python train.py --model="image captioner" --dataset="made-up ball-and-stick molecule models" --train_examples=195000 --image_size=40 --crop_scale_min=1 --horizontal_flip=true --translate=0.12 --color_jitter=0.1 --tokenizer="word" --vocab_size=32 --encoder_arch="convnext" --encoder_isotropic=false --encoder_norm="layernorm" --encoder_activation="gelu" --encoder_mlp_ratio=4 --encoder_layer_scale_init=0.01 --encoder_inner_norm=false --encoder_patch_size=[2, 2] --encoder_depths=[4, 4, 4] --encoder_widths=[64, 128, 256] --encoder_kernel_size=7 --fusion="cross_attention" --label_smoothing=0.05 --decoder_width=192 --decoder_layers=8 --decoder_norm="layernorm" --decoder_norm_position="pre" --decoder_activation="silu" --decoder_mlp_ratio=4 --decoder_head_dim=32 --decoder_fused_qkv=false --decoder_bias="qkv" --decoder_qk_norm=false --decoder_parallel_block=false --decoder_inner_norm=false --decoder_positions="learned" --decoder_cross_attention_every=2 --decoder_tie_embeddings=true --init="trunc_normal_002" --residual_init="zero_last" --optimizer="adamw" --learning_rate=0.00085 --beta1=0.95 --beta2=0.95 --eps=1e-08 --max_grad_norm=1.0 --magnitude_pruning=0.5 --max_steps=7600 --batch_size=256 --epochs=10.0 --lr_schedule="cosine" --final_lr_fraction=0 --warmup_steps=380 --weight_decay=0.0
Rows from block 6 of the image encoder of a small image captioner, named by matrix and row number. Rows with one number belong to one neuron. Each number is 128 + 24 x the weight over its row's rms, rounded and kept within 0 to 255. All counts start at 0. Numbers have three digits each.
After each neuron's rows are labels from the 100 images, of 14848, where the neuron reaches its highest value: "responds to" is what is common among them. Only what is clearly more common there than usual is listed. The data: made-up ball-and-stick molecule models. In brackets: how many of the 100.
# fc1: MLP up (encoder.blocks.6.mlp.fc1.weight, 512x128), inputs 43-85
# fc2: MLP down (encoder.blocks.6.mlp.fc2.weight, 128x512, transposed), outputs 43-85

fc1.263:128085128128160096154048128113098128128076128128128128181156113102167128169107128128095104145049103148165110085096160128143128128
fc2.263:128141157128128119085141179104128128128128097128166092128103057140152105128103095128164128147128101180141153128128128103165165141
responds to: space-filling (100); blue ball (100); balls: four (32)

fc1.272:128128105128128114143128086157128102128099128128144094112128077114128069103128153128128128108164128146092137146128128202128082128
fc2.272:147128128128128097096128095128156172128128128128105088167102109183161110090102128128149128152128128147128128128112128114157128128
responds to: balls and sticks (69); balls: three (39)

fc1.391:128057128128128128172108157128145128128128128128144169162097157182128128203169128128110148085155128128114128128128128128094128128
fc2.391:128128149163128142165128128128165128128128128128128128041138168113087128145128103128128128112128147094128128128138128138128139128
responds to: dark backdrop (87)

fc1.430:103128111100128128128165096128128113095128103117142104099102090128128084101154128128128156128128128111081128128114146151128059128
fc2.430:141128128128155074060128135128128128128128114128128107194112073128156128097157128152128128128128103166128148169105107128128111128
responds to: balls and sticks (63); balls: three (37); balls: four (30)

fc1.290:150160105128112097164087128128154102128159143128128128128128080128128128143128128128128128128152128128128152143161128128095128085
fc2.290:151128191103128100142128113128166173152128111128128092128090128128128103128058128128139107160105099128128128159128128095172152128
responds to: dark backdrop (84); space-filling (68); orange ball (58)

fc1.270:098128162128128101128143128128095156128091128144161128177128145128184128221128110128108103110095128128150128090102128112128128090
fc2.270:128128128128128128096128185111128128128128119128167073128096056161182128128098105128157128128128109216137157128144128128128159128
responds to: space-filling (84); balls: three (35)

fc1.51:107091128128128128128128153160128128107128128175149128143108168192128128163128128168128178101133112128096128075160152128128128128
fc2.51:128121128128128165176128128128128128160102128128128128056128196128056128164094128128128128128140128096142128128128128128128153128
responds to: dark backdrop (100); balls and sticks (62)

fc1.301:098128156128128128128154138143128128128163152128128158200092128156147128198113105128128128128144140098128128128169128139128128103
fc2.301:128128156128092158191128165128128160158098108128175128072128179099128119169122128128128128101105117089118135148128128120128128166
responds to: dark backdrop (82); space-filling (70)

fc1.385:128128142128128128128066143085169154128128066085128092128128117128128128128128157099128092113128128161160128089111128142177128174
fc2.385:163167149128128089050147128128128157158128091128128084152128099162152128115090098156128128160128128157176128157128102128159161146
responds to: space-filling (93); purple ball (91)

fc1.45:103128153128154156128156114151128128128142128128128128128097089128146099128113128113128155128097106128113148097167094128128100128
fc2.45:128128143128128128128113164128122128151128107145166128128128102102128115128154128147128128099097128128089128170128128128128083128
responds to: dark backdrop (100)

fc1.375:128140128145143104128128128110108128157128128155128106157128160128128128128128115128128128128044104151180128088128097128128170172
fc2.375:128168128128128128082128164128102136179128096128168092128094099128154128128122085128158128145128085144141112153144128097168155171
responds to: blue ball (100); space-filling (98)

fc1.396:128128157147154087108081097080106106154128128157128098139143148128142147090128128128149128128063128180164088112128099128128187157
fc2.396:128128145128128115118128195128114128154128097128169109128093098128128128128128093128153128143128093152157128167128128105151160147
responds to: blue ball (100); space-filling (95)

fc1.427:128165108128106098128111110106128077128128128085128161078128087099095144079156128128128148128084128166174128128105128154128128128
fc2.427:150167182110128128115104128098128197161128108128111088128110108128128128128160065128128128144128107128185128150102128114157128128
responds to: dark backdrop (99); space-filling (84)

fc1.202:128128155128128128145063128128107128128099095128109128189128184128157128186112150128168128153080099128185117128149128108128164099
fc2.202:128128128128128087092143128109163128128128108155087076128096075187128103128128128128151128170144108186164153128128128113157156128
responds to: space-filling (100); balls: four (32); balls: five (30)

fc1.199:145094128128128093166056175109128187128128128128109128181128128107128139190110149109128128153119128095151090148143128107128128128
fc2.199:148128183112140104128136128114128104128152128128128117074128094108137117112128151140128112128084128157139142128128128128128140117
responds to: space-filling (99); balls: four (30)

fc1.292:128160095128097128153062151128128128113151128128088128128143100098128128153143106128155145153102128128128153128128128128128100115
fc2.292:151128200103128114128128128110128128159128128107117089128107128128128104128128128128128107143128128139157147161096128117128141128
responds to: space-filling (100); dark backdrop (96); balls: four (32); balls: three (29)

fc1.414:150087088149150128147052188139128158128142128128103128151128142114104128128128128128128145128128159100128128159146128128128128128
fc2.414:128090179105139107145160128128149056111128128128128113101111128098172117091079128128154128149076116166128128128128128115128153128
responds to: space-filling (100); orange ball (58); balls: four (31)

fc1.469:128114128162128086128110073092128156085116128128116128128159128143128085128128111173128128128099128202128100093075128175128075128
fc2.469:128161144098128092098128166099128148109100128128128074173128098148128128095103085104128128128173128205168149093112144128128171128
responds to: space-filling (80)

fc1.138:148128083074174139128096152128151128159103128128156128172110147128128155146128146128083128128154147105084128143128140128148128192
fc2.138:128128128128128128106198093128128128085128148128144128161128128163158128084070128146116108153128128156128128110128128128128158128
responds to: balls and sticks (62); orange ball (57)

fc1.268:147148128128114092157081151152128082128140128097111128128128090128128114128143163095105128128128159107128153174128128156128099128
fc2.268:145128194128128102128158105128128162128128128110128091128104128128171107102057128128128108154103128128128128128128128111128177128
responds to: space-filling (89); dark backdrop (89); yellow ball (69)

fc1.209:128128104166110105168084088101108128128128128178113128151128097069146154128128128151128128128079128194128128128128128162128148128
fc2.209:128145195114128112128128180098128128128128128128128088075128095128111128128128086106128128128128115177157128128128128128149128128
responds to: dark backdrop (92); space-filling (71); balls: three (29)

fc1.460:158106128104128128156063183094128182113128128128145128173128136128128128185128128109128103128117088088177128128128156128128094128
fc2.460:146128161105128102089128128103128128128128128128128111085128089128128128114128128128128128128128128157149147128109128128128139128
responds to: space-filling (94)

fc1.122:128128128128128150109128149176128128128128128128104150149128148178096142159128110128128143103128153071128159168128128128128128103
fc2.122:128098161128142128164142123144128128153128108116128107128087159128185102128051093128155128160073086128115128143143107094152156128
responds to: yellow ball (74); orange ball (57)

fc1.147:145076128164096128146128113108128064128105084128128128128128128154128128214147153128128104128128128164128128141094128128128102128
fc2.147:115128128128128128138106128128128128111128144193108128100150128152128128103128112116128128113153155128149128102154128154128128128
responds to: balls and sticks (65)

fc1.415:128128128128128095128128073128128128128116128092128174128096097128128059100101110128141128128128138140128128097072128179128128128
fc2.415:116155128099128075072154146099128128119128128128128093211114099128128128112128104128128128148153111199158144128104128128128128128
responds to: dark backdrop (97); orange ball (57)

fc1.501:141128107115128108185050177106128100117128128180128128128128128096144128150150085103128128128075128152128128128108128146128128159
fc2.501:150128193112108128098128165112128158128128128128128101059128091128145128128128116128128128128128128152154141128118128128128128128
responds to: space-filling (100); dark backdrop (92); balls: three (39); balls: four (35)

fc1.322:128128128128140155128145114128128128112128128128128158128100102128128091097145128110128154116128140128118128128128092128128088128
fc2.322:128128142102128113093128164116128128128128118128158128163148100104139128128168128128128128092123119146096137151118128128128081128
responds to: dark backdrop (98); space-filling (62); balls: six (25)

fc1.373:128082128169128128180072128115110128128086128162128128156156106095128117167142110152128128141062128184128128128087128154128128128
fc2.373:145139176116128111117128171095143128128128116102128088093128096097128109116128086128128128117128113187145160128106128128148142128
responds to: blue ball (100); space-filling (99); dark backdrop (85); balls: four (29)

fc1.238:128193154150128128128084128080128128128106128152128103128128128170145128098128128146144128151079111196143128084102084128154160168
fc2.238:128128167128128128120128182128105144167128103146170092128095113128128128128104033128128128128128091152139128128151128128128153165
responds to: blue ball (99); space-filling (84)

fc1.175:144168128128128101089128147128128116128128169128153128128128128102102116098128100128208098128146142141144143128101128128147197115
fc2.175:128154109128128128128128161128128128128128128128128158104128128128128128147165152128147139128102141128128128128128149128116128128
responds to: balls and sticks (68)

fc1.185:111078128128128128169128128128164177128108128123128191162075141181111128150174100158175128085128170128097128128143147139128128151
fc2.185:114087148168128160141128179128128085104128150128166128111153140086128148128128109128096128097128128137086128128128128160108128128
responds to: dark backdrop (100); balls and sticks (61)

fc1.205:163163099128108107154068154146128128099128128086096128091128110106071102128176110146159128128128169128128165153128128149128096128
fc2.205:160128179110128112128128128128145128148128128128099092128105128128147109107128128128156128128128128148145128145097128128144128128
responds to: space-filling (76)

fc1.36:157128128128096128128106110128128099128105128101128128103128088086079103099147107128147143155128151156128128128108128128128091128
fc2.36:154167154128128108099091128099128189128128128128128077128112110128128128094128128128128128128151128162185144128101128128128128128
responds to: balls and sticks (64); balls: four (30)

fc1.210:128128170128128096099091105090109128128128095128128128128128128128128109128146128128151128096091128150128128069058128149146147145
fc2.210:128178128128128128053128177128128175128128128128128080189113096168160128079087076128128128144145113161165128128128128128128151128
responds to: blue ball (100); space-filling (81)

fc1.355:100128128128128128140128143142128116128128128113152109107097112128128090084128144128118135143128128096113128128155128144128086143
fc2.355:128151128128138128091120148128118128149128117151156128188128086128162128108163162135128128128102128128073128146128128128128070128
responds to: balls and sticks (68)

fc1.345:128128083128128158171113128165098128165128093128117128086128128105066107089145128170128145128128140128099142096100128160149113128
fc2.345:128094166128128128116128094128151098128128128128076128170128128128128128092171128128128128128150128128154128128128128128128128128
responds to: balls and sticks (62)

fc1.17:096128128128140128083152128157109128102151163181147128145100146153128120128112128128128128108128128101128149120165128114128128128
fc2.17:128111154128128168170128128113118165157128108097163128073128186088090119178128128128128128082107118128128128161128128116128128128
responds to: dark backdrop (91); balls: six (27)

fc1.174:097128128128143176128128128128128128128128128128150128097128105128128081128128128128128142128144128111093128116128128151128068128
fc2.174:136128140128128128075128143128117128144128118143163128180128084128171128110157128146128128104096117149085128159128128128128100128
responds to: balls and sticks (66); balls: four (28)

fc1.379:118128178157098151081128128128094223128101128163115128193128116128173128128120128128169128093128072128128128128128128128083128144
fc2.379:117128110119128128128059222128128128128167128202128128128128078148128144105116105115128128115128128154082128128138142148128094128
responds to: dark backdrop (91)

fc1.339:128173128128156093085128142128145107128128157128142112121128099128128128100134098128189097155128128147142143144107120097146192128
fc2.339:145164112128116128128128168128128128128128128128128128128128113128093128152173128128148128128108128128128128146128140128128128128
responds to: balls and sticks (61)

fc1.212:104128128128113128128128112128128128095128128181128128103148128128128147098147128128128128128085128128128150170128128113128176104
fc2.212:128146089128128184113128172128128128158128128128128179161128128128082128115183128128128128128128128128157113166142128128128128128
responds to: balls and sticks (60)

fc1.342:128128163128128128128128128086128079105128128099128083128128098164155090172128128128128128128116128143112128089084082175128078164
fc2.342:128166128128128128079128166128128169110128150148174084157128094180186128066075067128128128128145128156138128106128128128114147128
responds to: yellow ball (77)

fc1.115:128128128128111111128110184110117054120146143128113155128128128128128118184128128109128115128108170128128128128128105143128054128
fc2.115:128160083104128113094128163128146098128112128128102101166128101167168128085159165128153128128170128154113150128114144146128096128
responds to: space-filling (75); balls: four (27)

fc1.432:102084128128128128194128128128128197128128128128128128147128143139118128195161108174128166080128128128110067128166155128128128116
fc2.432:128128136128128162134088196111147094128128128128128128093128128128161128128154124128128128107128128128092155128128141157119093128
responds to: dark backdrop (99); balls and sticks (69)

fc1.241:158128111116128128168050163128128128128128128100106128128128128086159166144128155100128128149128128128150104152161128128128128128
fc2.241:135128195107128089128161128115149128128128128128128108114128104128128128110116163128128128128128128172153128159128128128128163128
responds to: space-filling (100); dark backdrop (89); balls: five (28)

fc1.146:111097140128128128071155128173128164128128128128128168153128142165128128128114108128128128092128153086104128128128128128080146104
fc2.146:128091143128128128154151128119128150161128097098128128105091142128128110151074128148128128150109092128159128159128128087158170128
responds to: dark backdrop (100); space-filling (95); balls: three (27); balls: four (27)

fc1.6:103096128128149137128128138147128175128097105128148152195128162128153116177099160128097128128128107073145128078128159089154128162
fc2.6:128128158101102128093128177108165128128135085128128095114108083158167128128109090145164128128128104169128163128128128116154128145
responds to: space-filling (93)

fc1.172:142128080146128128150054212128110128128148128147097128128128128085128159128128128128153105128094139128158128128128128128128128106
fc2.172:139108202113128102128157128118128109128128128146116113102128091098170128128128128128139128128078128176144128167128128128128128128
responds to: space-filling (100); dark backdrop (94); balls: four (33); balls: five (27)

fc1.441:150166128128117112128128071128145128128128128080128128087128059128095061128156094148128143128128128128106128110108128181128086144
fc2.441:143171128128128080077111128104146162128128128115097079184104090169128113082116128128128110153162116173169144128099128128142128128
responds to: balls: three (30)

fc1.114:128128128085086128103128167146128128128128098128128128136147161164104143177159128147128147052159088118109140148160166128128128128
fc2.114:101128137128097128173128128149175128128128138128128094105128178128174128112034128096128128128128128128103128098162128146128128128
responds to: balls and sticks (69)

fc1.243:091136128128128161128172098128153157128128128128149112146086112158128116128092153128128128128128140089095149087156128128128106148
fc2.243:128078164128140128110128150117098128128128128137171143149144107089128148139128106143100128097100114128107128159128128128128109128
responds to: dark backdrop (99); balls and sticks (68)

fc1.5:128128128156128096128128187128097103128141128128114128115149128113120073177128128098128128137141172138094159128146099155128048128
fc2.5:146128128103105101128117128128161128149128128128115089141109128128178128123128146128174128128128128128104128139128128128128128128
responds to: space-filling (97)

fc1.236:128104128116128128128128144128096179128128145128115128181159163150128128169128128128128128128128128067098128149128128128128128128
fc2.236:128067168128144104172166128151163093128128110128128100115086128128200113108065128128157128149092095140128128128157102102162157128
responds to: balls: three (25)

fc1.324:147161096099128128128098128128128128128128128054145128080128098082074144057140128128156128128128148128128183128111128143142151128
fc2.324:153142172128128128114128116105084163166128128128092152156128112128128128128166128153128128148128128128171128145097128113128128128
responds to: dark backdrop (98)

fc1.226:190074105128128128134088128095128176128092086128149128170128185128128128171128128128090128114158128128102103156128158144128128128
fc2.226:128093168128128102128177103128167095101128128128128128092128142128128128106117152128128128120128151141128128118128128128128171128
responds to: balls and sticks (64)

fc1.490:113071167128149128128110166128128128128128128128128128200128169128128128169128128128107100128096128099170084128109128103128140108
fc2.490:149128139128144092128162090107160102128138106128128105104103103151128100128128145153151098148128128164162151128120128107128162113
responds to: space-filling (73)

fc1.21:085159070150128128100128089128169128128096161128128154146128128095160128077128166110128128195110128128128128108128128128177128128
fc2.21:128048128100128128128128165128128128128128093128128128128128128128128128182128054141160154128109128171128128128155128128128128166
responds to: balls and sticks (75)

fc1.424:128128151142128076160062128076108081128128128160096077128148110113156150128128128147128100103056128181158105102089128147128146152
fc2.424:143161164128128114083128165128128180171128113128128078128100087141195128093128053128128128128128102165168128139128128112167148128
responds to: blue ball (100); space-filling (97); dark backdrop (96); balls: three (25)